config.yaml
dataset: "single English command words and digits, spoken by a formant synthesiser in many voices"
gain_aug_db: 10
n_mels: 64
norm: "groupnorm"
weight_standardization: false
kernel_size: 3
am_softmax_scale: 30
muon_scale: "match_rms_adamw"
momentum: 0.9
orthogonalizer: "newton_schulz_5"
grad_clip: 3.0
epochs: 3.0
warmup_steps: 180
weight_decay: 0.2
Rows from block 4 of a small audio embedding model, named by matrix and row number. Rows with one number belong to one channel. Each number is 500 + 50 x the weight over its row's rms, rounded and kept within 0 to 999. All counts start at 0. Numbers have three digits each.
After each channel's rows are labels from the 100 clips, of 14976, where the channel reaches its highest value: "peak in band" is the frequency band that holds the peak. Only what is clearly more common there than usual is listed. The data: single English command words and digits, spoken by a formant synthesiser in many voices.
# conv1: bottleneck pointwise conv (model.blocks.4.conv1.weight, 128x224x1x1), inputs 0-74
# conv2: growth 3x3 conv (model.blocks.4.conv2.weight, 32x128x3x3, transposed, each kernel summed), outputs 0-31

conv1.61:355483514430543415564519502377478547458551491477443674395428516505546510433517398496503519399478429415504563418549513577479485455470476508534522502509427565547492441426425536398515466382516466581400487582540508496499564470490
conv2.61:572551372483477474567498503536532509552446474467573501415411573477559518464551481502486503427505
peak in band: 250 to 500 Hz

conv1.43:484473535447542528514468506469435500577484379494562506529527571429466497412457474505554500491388541557568519508481578538550378501402553444453523387510458503528538519463427542440569381531406631481522441471582574494614490493473
conv2.43:470482526531434498484462449518460426454513619541520523515528600474393570510553599509515516497524
peak in band: 500 to 1000 Hz

conv1.58:566520457471543696493385501510569489513503474576483472536537406569501437499548541468491479452595522482523591546519480557537592427456517507542492457492439456506427437556510499527493472422460493433319667507470515486530388483448
conv2.58:450521526464552554429455434436551495499466432528432475491415389464574449488438521518461549520538
peak in band: 0 to 250 Hz

conv1.38:496441415442505542539502453456492450445484429524499510521575435543575475576491539315511491521546680498412468474442577535407389559461508463459464562476496407536479507409446542512443505465578431470464419445500466479436490626389
conv2.38:462490550506562520419421488459570489499487411582488475537601396527509442557551503540515532533492
peak in band: 500 to 1000 Hz; 250 to 500 Hz

conv1.102:459483479486562400436470569523469513630529475558445439474448531471580505543529494608556465474464525501480502481426466473453470503490569485443560482509580506402498463535317464623479540491488515517464518446494502484447532493456
conv2.102:567495425487563441409481418526485486543505520444538523395454505498482479415510442450452498414538
peak in band: 250 to 500 Hz

conv1.69:488479543557428486510498528495451451410546460520528407543528484449568524480504534517515480491483423474700406503539480471426501423422553531546461473403564525448538565601479513566534507494397616453451551507583486444486495456498
conv2.69:495547543572407446519505478528437393486512601597525467457574483526481464453522549516526524553535
peak in band: 0 to 250 Hz; 500 to 1000 Hz

conv1.127:542518414455495592519500523652504418416441518554559482487536561449435516507512571435522530592554454498553509479487380434548563526500513471499533433455472581590509536493445489546498469505582465558562504571531588532569608464567
conv2.127:465454518560589513561497470645506529535419480502594514480471464593528510533557524494492528525450
peak in band: 0 to 250 Hz

conv1.44:474460443485444455576559477542488506512456514458435587574393587607513462481545689564462543499475638470513437519409553520450447428423526448474414535446519485549500427527409455550420468462453318507451466492515465536520464660517
conv2.44:476533613580538562482461553479553486523535433591547490607568482467529523550539539542517527528466
peak in band: 0 to 250 Hz; 250 to 500 Hz

conv1.111:555538433481410534539431502524495459438522471450611529592443471473451509535464498410602522530418490497434507440532530521485641555530517454450456482533495500436463454416445464565466520500598512550475424433508474598499595470526
conv2.111:514491478475497507577581482596562547533417508401475482458373484489535554528541522482527473442535
peak in band: 0 to 250 Hz

conv1.78:542474521569551525453295541575467539486468623471559508476565535549425471468459458508503495448462492440466593369410558516485636467521511527465492478550516559358486533476423492541579515393508547383585444451572529449521511450531
conv2.78:487508481538487532536562424576522552450481576435521533490400466559520484443565443464492547466608
peak in band: 250 to 500 Hz; 500 to 1000 Hz

conv1.83:508462581344550487422450488520482472432486412516620432456558471562469473485451573522427576525472477545485543485448588413469491550490516489512492477449501499376541497556422505550553464485502434507563442504517502527419506477497
conv2.83:539461490519509355548464516466469503565529490459591472547541500575509452503510478626505483476564
peak in band: 0 to 250 Hz

conv1.122:557503488504458388423388503676615492504550509497484561584515462441432474452572372485436442513487472505582502488430416518484467451435436580436502512564539600495497538468628533452490521569550491534527437449477567478418595513403
conv2.122:566513468484582478472521557534478539584409502530568603468477536536598505470540517501419563483479
peak in band: 250 to 500 Hz

conv1.107:645477569433563519440423506383507560589532499454468515506542492532531533557552594485496492501492434528433454522511517461577498544494581515552477465443547503543473465478491519513522501551522507464471520503516451443492425474510
conv2.107:522416464506488483472576409609514536537480562453511447489391412487528517488508485416461504505540
peak in band: 0 to 250 Hz; 500 to 1000 Hz

conv1.92:459428568468563490413557512491515542582533538506505418503567494516507448443515524491490495503453438512539591584445479448513395559466635536521557583538486553590480485504391606519361488527501494366425534510513578437502463491439
conv2.92:471439481513430453530462453528514491497568538584463513559577540436433584594458527532560559469477
peak in band: 500 to 1000 Hz; 0 to 250 Hz

conv1.121:570459486492571526402496606597588538420389466506433555404519512453480490547411528462488595537462606495521535606539511593578575492601438472550503483486409527571534570470540487496569463557565492434486467500540461453511569491438
conv2.121:523407577529626526440577590529506539551467552473557569499488457534543493494538508521473542551514
peak in band: 0 to 250 Hz

conv1.39:540546468493479543499559395534582432587562511610381556468481478485451545516434549503492493545547526506500459448521639565565476518499453492447502526436521524506451536479442518430430516467447541488447500397479485524443426549429
conv2.39:420513542437426562483536521488529542445562492526465516493514466473460349473424485500440413488494
peak in band: 500 to 1000 Hz

conv1.46:453499511457500386521514454450652523484495527467514453619487569615555468578470531630473434511513578428453485475615600590498509509510428442447435572485573434487524471502462494503419464431474412472569636459497419449428518587483
conv2.46:451530484601493505435500511497551518500531376511426416529540401453451464504532558535467437507468
peak in band: 500 to 1000 Hz; 250 to 500 Hz

conv1.117:510543467368464674569476496467496547489531505496491410436461587453536466562441522436427661460452584447483518553522485488497527493498481430455495497523441486377484564469455497575477627575572626555523416538492440471406391510590
conv2.117:497460534534531489580548504455462538505393518487579528488480493606579524578517441432465561524560
peak in band: 0 to 250 Hz

conv1.50:499497526561610376459502506405481456562549534603475497624550510504551602504454530539575474528437502545465490511525535540447522512457537558457521524557538511422353562564496575451598440647526506535501487544402511512394473434535
conv2.50:537431462516428479454455431519543471532507640458480489490503502411453474503513499538451484382550
peak in band: 250 to 500 Hz; 500 to 1000 Hz

conv1.126:606470560548466548493477554544589470484496516513633515512501430548492491446454405524375478539432513503607486406457497553506488512440527519551537472436507579523522583481652461482523510585530526644482419528475503463491596484523
conv2.126:508515387430528510475492557433446502530425530419542534416476539511555448528449508484452568433445
peak in band: 250 to 500 Hz

conv1.104:506531522495507589496468492388432529469460455432524498456535479516473601508515531446456511448579627533520578533556568576449519519669470499439523514567448544715534475456434554517518549503462495397492540522474522465501528531440
conv2.104:462442539496564496459570543564487430539536462471464448543496392576586481539465583477443549500488
peak in band: 0 to 250 Hz; 250 to 500 Hz

conv1.119:575461487434387569544483468586532558398454468526431477514410544428489482609498478548537613499468526435585554582554503380439504476500542538381476529493520394468505531501464452549471558376582607417518490469514488485452501528540
conv2.119:489473493489526474544570515416468572526443538414545575526459459630554489577514446465491528477533
peak in band: 0 to 250 Hz; 250 to 500 Hz

conv1.34:443513449536493458553577492454423568538555447531464582534458614514537417405468388453453482417438566486561574487443524499410561481545465459518589624477420610483440427499493541584448476502562537518537503554506440468520518537525
conv2.34:542450545604507501569502543528530465428533562616501515483618496549525562504482549543548509529477
peak in band: 250 to 500 Hz; 500 to 1000 Hz

conv1.11:601460512474488530477420525559499449488507493561442497507410446400472479505477408530482494483427527517412493507477500526525660518713610476461448492407416399351461599414460531569552476460464573540529619519400441550511490517510
conv2.11:504581445488470589504550487535551496435481545405480517478357499562450538560541486523497515508559
peak in band: 250 to 500 Hz

conv1.4:585618605617474541449436377485393519543408477558454537449535512523575521399552514488445459444561483468498473473527460455380525455492477458463521599569519521443468523485505590495560466528398638504578533529564635504473498473449
conv2.4:484564568499460516529422436541430490480543555545486565531480622432485466443503586496514457569491
peak in band: 0 to 250 Hz

conv1.124:516492528515460592374448463602526489435508435535444511477530442544417504475544552453475637453462467508518471552412486530519430514550470514507508575491459538548551511491588499475482475563581551425583486435464532423470454503519
conv2.124:508413525504589456460570546561414490571438533505498564565474457557544488525507429508484599495495
peak in band: 0 to 250 Hz; 250 to 500 Hz

conv1.18:555498490414525480488517606425487476517455474478449506562470538604535520462585546398604386520472493634501451443595493495479526545493583495546478512530467479502471530417495449547548472507526482608439586576499624453527451562585
conv2.18:493560458357500483467442487487516463516421453503410485419453543459495551547474473490592469464468
peak in band: 250 to 500 Hz

conv1.77:487582534496492337464460603532549560529585438408491603566521483548468573526539437452587430381519468451401584430476530466556518437471508577435517399513483464481566493467442439501465437587490394447520508532568509477402497436420
conv2.77:554516491521559557512474545572564473581472399411553492430508582431516551476478521556554497538517
peak in band: 500 to 1000 Hz; 250 to 500 Hz

conv1.63:488411513532509444479612458435509504452661474494448464561477481460535515529479455444576597571455434583529529443578454500478443487610617438593556469475562458548617487465308488445494500482537427538520534462610506451463489528521
conv2.63:530514473429461453519455425488545423510509478455444492444439604444499601438584488528486436482501
peak in band: 250 to 500 Hz

conv1.105:495386512632518406528329550454410460488604534551512532557553551574526598473525461427504578504506462507522495653415417540468360464515455497488514491489480413521540489421446575498527434510396463607451550508491499438423486463488
conv2.105:571443473436481418540452521533461442473541457582529437415497548512532589506535475505478575415496
peak in band: 250 to 500 Hz; 0 to 250 Hz

conv1.10:370569503660525500514552480549491503391426451466421433576447519463429474460480469513497448458579484492427498512568507531426527695455516488511485551527547584455428420502509474524478422447490485412543415503493511538541490526424
conv2.10:542508564571521518485527609492425587529554553607463568440544485492519452481527526577520485538499
peak in band: 0 to 250 Hz; 500 to 1000 Hz

conv1.113:519411551510531476537524531648491404470558486567472499515458502481583467463584452460490539523606613555503514476571395492415421448615560534443501498504564431476484414431497418456510537539548520410502468501438522478585487485498
conv2.113:562499457426569413527524490456548458489462514369533468461503497576500478489558488468491542383514
peak in band: 250 to 500 Hz; 500 to 1000 Hz

conv1.8:406522437640381475514596572446672506513457524445563425522493471521436439611524477503537505511502489450489531551538466499499572523500374420443543468453481483605547439581498526399484504446431485508477556444507456454444531485447
conv2.8:453505583429517563453512475492499516415482449579431421486431420474521538510466520558604469492487
peak in band: 0 to 250 Hz

conv1.97:599627543477481471567408444377483523574517528534435540564499624505507549459564615596506492505408393529455519463480514451489469502489489457503562452509459501452489542462554565595506527341450536541529429551421514454474555509419
conv2.97:511482428540437522422485466504438479572503467554451562423576451465536486473510429444407439472452
peak in band: 250 to 500 Hz

conv1.115:593561494511533437541527508432529541557467494474548544524515420543507514455461503487511442528469601475493467538453573489551529463722552452540555516502510577455463527492576526491488623516473494476493450536496416496709597456454
conv2.115:555487343421575470472547522480485464546509530482597522503451503513507563501474493446488548418462
peak in band: 250 to 500 Hz

conv1.28:400431496501503442414477530425462506478539472479346506450533549517464567502522524482538467505470388480488377447532500459407455476429437548516424572535515423533500508517499527568513489501483558529349485452416494451586513531511
conv2.28:501459512620465493502501499541406458535458590473481532472571505565466416620549499480491504519529
peak in band: 0 to 250 Hz

conv1.79:504453425387502434484548520467533479504443543467618616541517518408464549552473471516533505569453531481549450511474525504615444504584486480528511560557410494501537525630473547448417471429567411411491437508527491570453458509402
conv2.79:501505542501504543460456486488488422540612509442471481468577498483439486382447483555494375491479
peak in band: 500 to 1000 Hz

conv1.101:435487541490509452439497439600496489475496497557490429497476526631491549535457497429431434491481518468537488512552506505473488488465585517533521511512396543497529453560547435505492476620410457570585457493477470470430595507453
conv2.101:493535429469524485405465552440475499567452481504463515392493577519567563557546517424446520555460
peak in band: 250 to 500 Hz

conv1.6:439516450581501517558559511528402492576511497548461402546482466579449592448474489425526591529526495419522575510502475581510610536491543509504514421453506454579598556534524577425532400474392437422453404497525446553423471503547
conv2.6:492475560429496586525486476539577457466570449610501516517535576403474542441475463548488530478444
peak in band: 250 to 500 Hz

conv1.24:439558417518500450388545545311522546570510480421483524386508488437567559508492546581551501533512370469420446536504515478402517444515542453595462491414594470497519495474483436487526560408494495490516507570442493458411380494469
conv2.24:560569394510510420566495521509427582563530543491549534499457544463535598524496417504515552502515
peak in band: 0 to 250 Hz

conv1.106:389544493530483504455504492515483526495482485585471596490503440508578483629466513410563564517531496550492346496512412531479647479689444565412574485430442608474461483546459495577535478511510492497472456498370498522463527554527
conv2.106:522486441534528573470530580504469517523445480498349458469491396568506442590458504516506518506505
peak in band: 250 to 500 Hz; 500 to 1000 Hz